A small multi-label image tagger, trained from scratch: adamw at rate 0.0026, 97500 training examples.
Rows from block 5 of a small multi-label image tagger, named by matrix and row number. Each number is 50 + 10 x the weight over its row's rms, rounded and kept within 0 to 99. All counts start at 0.
After each channel's rows are labels from the 100 images, of 14848, where the channel reaches its highest value: "responds to" is what is common among them; "place" is the part of the image that holds the peak. Only what is clearly more common there than usual is listed. The data: seven-segment displays showing three digits.
# r30: branch 2 reduce pointwise conv (model.blocks.5.r3.0.weight, 64x256x1x1), inputs 208-255

r30.52:43 47 61 57 49 55 64 57 49 44 58 49 39 30 52 57 44 44 55 54 63 57 25 49 56 45 59 50 38 29 57 59 43 45 46 32 60 50 30 66 54 43 50 55 58 62 56 47
responds to: glare
place: bottom centre

r30.40:74 29 41 52 40 25 41 51 66 56 39 52 55 13 49 54 58 43 33 55 53 58 27 47 52 40 52 39 56 55 51 49 55 51 55 43 48 61 32 51 40 49 48 60 47 53 53 45
responds to: red glow
place: centre

r30.25:47 60 30 56 57 52 60 47 43 48 40 56 61 34 48 53 63 45 13 53 52 45 27 48 43 46 45 45 45 69 54 57 58 50 46 45 45 61 43 46 50 52 35 60 22 46 44 37
responds to: glare; green glow
place: centre; middle right

r30.22:32 62 50 42 49 50 37 50 61 45 53 56 62 56 40 46 54 52 50 40 53 50 53 48 47 49 49 54 45 40 57 57 52 60 54 54 48 50 64 53 51 47 52 66 40 49 56 49
responds to: decimal point
place: bottom centre

r30.3:47 62 52 47 37 58 47 42 53 53 44 34 42 41 69 44 56 31 50 50 42 43 34 62 42 36 47 43 46 45 45 70 40 44 40 39 51 57 32 59 39 37 43 53 49 47 47 41
responds to: dark on pale
place: middle left; centre

r30.41:40 43 37 61 38 24 43 42 51 62 55 48 46 37 55 45 53 44 39 50 47 47 30 60 48 23 51 48 45 47 47 53 49 49 54 30 63 59 21 65 50 51 56 51 46 47 49 43
responds to: dark on pale
place: centre

r30.54:82 50 60 66 62 33 35 47 38 48 61 12 29 44 51 63 46 54 52 47 43 51 58 46 56 37 57 52 48 68 58 49 51 38 44 50 45 58 49 58 49 40 62 61 46 50 52 50
responds to: white glow
place: centre; middle right

r30.1:56 53 54 40 62 39 74 53 51 41 61 36 67 20 48 57 39 50 61 47 34 47 64 42 34 49 47 58 50 37 42 47 40 54 48 58 44 38 67 42 47 28 55 50 45 50 45 43
responds to: red glow
place: bottom left

r30.47:61 42 63 44 34 44 34 47 48 58 55 39 42 60 43 26 59 52 53 48 49 45 50 45 40 44 57 54 52 39 44 51 32 47 43 41 46 63 49 43 34 64 54 46 50 55 40 44
responds to: green glow
place: centre

r30.15:49 50 53 52 53 55 51 61 53 48 32 26 54 38 49 59 50 45 42 58 53 48 33 48 50 38 48 54 51 56 53 51 46 48 55 43 56 56 41 58 51 52 45 57 46 53 53 41
responds to: the digit 4; first digit: 4
place: middle left

r30.60:25 66 37 59 42 46 71 52 61 47 67 55 48 46 52 46 39 60 54 47 48 57 53 52 59 51 50 48 48 48 59 48 51 50 47 55 46 61 57 47 51 54 52 48 53 55 50 36
responds to: amber glow
place: bottom centre

r30.46:64 59 59 56 54 45 64 53 48 32 63 47 51 26 62 56 49 48 41 48 63 54 26 57 52 57 45 48 62 65 39 47 62 48 45 59 36 68 30 67 51 66 18 38 54 40 59 45
responds to: decimal point; red glow
place: bottom centre

r30.32:52 49 38 42 59 37 38 45 48 47 54 49 38 52 53 49 52 54 40 44 56 49 42 51 42 39 48 48 42 38 57 50 51 60 51 37 51 56 54 58 55 48 55 55 50 46 56 51
responds to: decimal point
place: bottom centre

r30.4:56 46 49 40 53 36 62 48 49 58 56 54 60 58 83 35 56 50 65 47 46 46 65 61 46 58 50 51 34 40 48 57 47 37 49 56 51 50 60 29 50 47 46 56 56 50 49 57
responds to: the digit 5; third digit: 5
place: bottom centre; centre

r30.39:57 59 31 66 49 63 45 60 39 50 54 06 67 42 53 48 36 51 54 44 39 50 56 46 52 56 54 58 53 49 43 42 48 49 46 56 49 66 55 58 40 53 41 42 59 55 35 44
responds to: dark on pale
place: middle left; middle right

r30.29:42 53 54 44 35 54 65 57 70 74 49 48 56 67 62 29 47 29 36 34 40 46 48 54 38 27 36 34 45 35 44 54 37 31 44 51 52 47 36 50 47 54 31 39 43 35 51 46
responds to: red glow
place: bottom left

r30.26:60 44 57 57 27 41 36 39 48 37 57 41 35 44 63 42 51 55 52 53 56 56 37 53 48 52 52 52 53 52 52 46 50 55 47 54 54 55 44 62 47 51 63 44 60 49 54 45
responds to: blue glow
place: centre; bottom centre

r30.53:47 43 45 40 42 70 62 61 48 52 43 41 41 40 51 55 46 51 59 39 49 52 61 51 48 52 47 62 50 52 54 47 41 37 53 63 51 61 55 53 50 40 48 52 54 41 59 46
responds to: the digit 3
place: centre

r30.38:23 44 51 59 23 33 49 50 65 51 50 22 43 47 55 48 49 52 22 42 43 55 42 44 39 52 57 46 56 64 39 40 38 47 50 48 42 48 38 44 54 49 16 65 40 56 46 47
responds to: decimal point; green glow
place: bottom centre

r30.5:64 49 71 64 59 34 36 40 49 48 63 29 45 29 63 43 54 41 36 60 45 45 22 50 42 33 51 46 60 39 48 54 39 39 56 42 64 42 20 38 52 62 27 64 49 53 51 59
responds to: decimal point
place: bottom centre

r30.6:57 53 51 58 43 69 51 49 53 58 46 40 36 44 53 55 47 44 43 36 49 51 30 40 51 46 43 40 44 42 52 49 46 41 41 54 39 32 25 56 54 54 35 62 50 40 44 51
responds to: white glow; glare
place: centre

r30.7:04 59 42 39 43 56 52 45 58 45 51 32 53 32 51 48 35 66 60 51 44 63 72 42 42 65 51 73 40 62 41 47 71 43 45 45 52 71 75 49 40 51 63 47 61 65 41 36
responds to: dark on pale
place: middle right; middle left

r30.30:52 42 40 47 53 41 58 60 42 62 46 68 60 66 53 40 61 50 40 37 52 55 36 55 56 43 47 46 54 53 53 52 48 46 57 65 64 47 44 54 51 54 47 62 44 41 52 51
responds to: decimal point
place: bottom centre

r30.10:71 59 49 42 48 39 23 58 60 50 48 27 51 37 45 42 60 50 43 60 55 59 45 49 56 42 64 57 56 49 49 47 53 47 53 37 45 51 49 44 48 48 47 66 59 65 49 58
responds to: decimal point
place: bottom centre

r30.49:59 47 55 43 27 45 46 53 51 58 55 47 56 47 39 40 58 55 61 50 42 46 57 51 39 50 53 56 49 46 35 54 39 45 48 48 48 57 53 48 34 54 57 45 48 55 46 40
responds to: green glow
place: centre; middle right

r30.48:57 50 30 48 60 56 41 44 37 44 52 19 42 41 52 47 41 43 62 51 44 43 51 63 46 45 43 48 41 52 49 63 36 38 50 56 53 47 44 56 43 45 46 46 58 53 52 52
responds to: white glow
place: centre; middle right

r30.9:35 55 35 33 31 80 54 40 48 25 50 39 35 60 38 58 51 60 49 45 57 53 58 47 63 56 51 52 52 53 62 35 49 38 54 53 52 34 55 33 57 51 48 53 49 54 54 45
responds to: the digit 7; first digit: 7
place: middle left; centre

r30.17:39 51 48 60 58 44 67 53 43 32 36 27 41 27 44 52 44 46 42 64 56 57 42 52 64 55 49 53 64 43 53 51 45 46 60 55 54 45 36 44 56 47 29 50 55 54 63 51
responds to: red glow; first digit: 2; second digit: 2
place: centre

r30.36:46 59 46 52 34 66 49 44 50 37 56 33 54 54 35 70 40 53 45 50 54 53 40 45 51 42 50 45 58 46 54 34 38 37 66 49 58 56 35 52 48 42 37 54 51 46 55 43
responds to: the digit 7; red glow; second digit: 7
place: centre; middle left

r30.16:45 56 40 57 51 59 53 50 45 44 51 45 25 33 49 55 49 59 56 53 61 54 45 47 62 35 59 54 51 41 60 51 54 44 40 34 46 31 50 64 52 37 54 61 63 57 58 52
responds to: white glow; glare; first digit: 7
place: top left

r30.50:46 47 58 51 29 78 33 46 43 42 33 59 45 43 35 52 50 37 57 54 51 43 21 50 46 35 48 33 57 40 48 55 35 50 42 48 47 34 26 54 44 39 49 53 52 55 56 43
responds to: decimal point
place: bottom centre; bottom left

r30.63:47 63 48 65 55 54 53 32 58 42 55 59 48 51 42 53 36 41 48 38 49 54 54 54 38 44 58 54 49 57 50 62 51 41 47 31 60 51 46 60 53 43 51 52 51 43 54 51
responds to: white glow
place: bottom centre

r30.55:46 45 53 37 37 57 37 43 49 48 56 19 04 35 52 65 46 45 52 41 50 48 53 49 36 38 53 49 43 52 49 53 66 43 33 42 35 53 48 69 42 52 63 47 56 50 50 51
responds to: glare; white glow
place: centre; middle right

r30.19:49 46 59 50 64 53 50 49 49 31 61 19 14 45 56 59 38 59 45 45 58 63 48 43 61 37 56 59 41 53 56 37 65 41 50 33 47 73 38 71 43 51 53 43 77 53 50 47
responds to: white glow
place: middle right; bottom centre

r30.35:51 54 66 55 49 68 53 45 44 46 47 49 50 57 39 54 53 41 53 47 49 43 34 51 43 43 48 54 66 51 47 55 51 33 38 44 45 58 39 60 50 31 58 43 54 46 54 52
responds to: glare
place: centre; middle right

r30.0:52 49 54 52 63 45 35 48 54 38 56 37 47 45 59 29 62 50 43 50 56 49 45 52 47 48 49 52 56 51 51 57 66 51 55 47 54 53 49 46 51 52 50 67 46 54 52 53
responds to: decimal point
place: bottom centre

r30.23:66 59 60 73 41 57 51 46 43 36 53 36 34 52 45 45 39 57 64 54 58 44 63 55 52 50 53 65 62 63 52 48 26 51 47 80 40 61 54 30 55 36 31 65 40 45 56 51
responds to: glare; green glow
place: centre

r30.37:17 55 21 57 49 59 53 57 55 46 58 37 65 44 52 56 58 43 29 48 50 55 29 47 44 46 47 35 44 61 50 49 58 49 50 63 34 51 43 45 44 42 40 53 34 49 40 48
responds to: blue glow; first digit: 8
place: top left

r30.45:62 47 61 43 19 52 24 46 54 51 54 32 40 52 54 24 50 53 49 46 52 53 50 42 52 45 56 51 58 39 55 36 23 45 49 42 53 54 47 43 39 60 52 47 52 51 52 34
responds to: dark on pale
place: centre; middle right

r30.20:38 56 49 55 48 55 38 46 47 58 42 56 52 57 49 36 57 36 46 41 47 52 44 55 37 34 46 46 41 31 47 49 40 45 54 39 53 53 48 49 57 53 38 63 37 53 51 46
responds to: decimal point; red glow
place: bottom centre; bottom left

r30.34:32 44 71 44 55 62 45 48 44 37 43 38 28 50 35 60 53 40 34 46 52 58 50 36 42 48 56 49 47 53 50 42 63 48 41 29 50 64 53 68 52 57 47 48 40 38 48 51
responds to: glare; amber glow; green glow
place: middle right

r30.21:37 44 63 60 63 25 50 50 46 35 53 58 63 51 58 51 62 49 45 46 47 47 43 46 38 45 44 51 60 54 58 49 50 48 53 32 49 67 49 57 44 40 62 47 47 45 54 43
responds to: the digit 4; amber glow
place: middle left; middle right

r30.33:32 66 45 60 40 53 34 41 48 52 47 61 53 50 48 42 55 47 48 42 46 52 31 53 42 44 44 27 50 45 44 50 50 46 54 51 47 49 45 50 48 47 39 50 35 54 49 48
responds to: decimal point
place: bottom centre; bottom left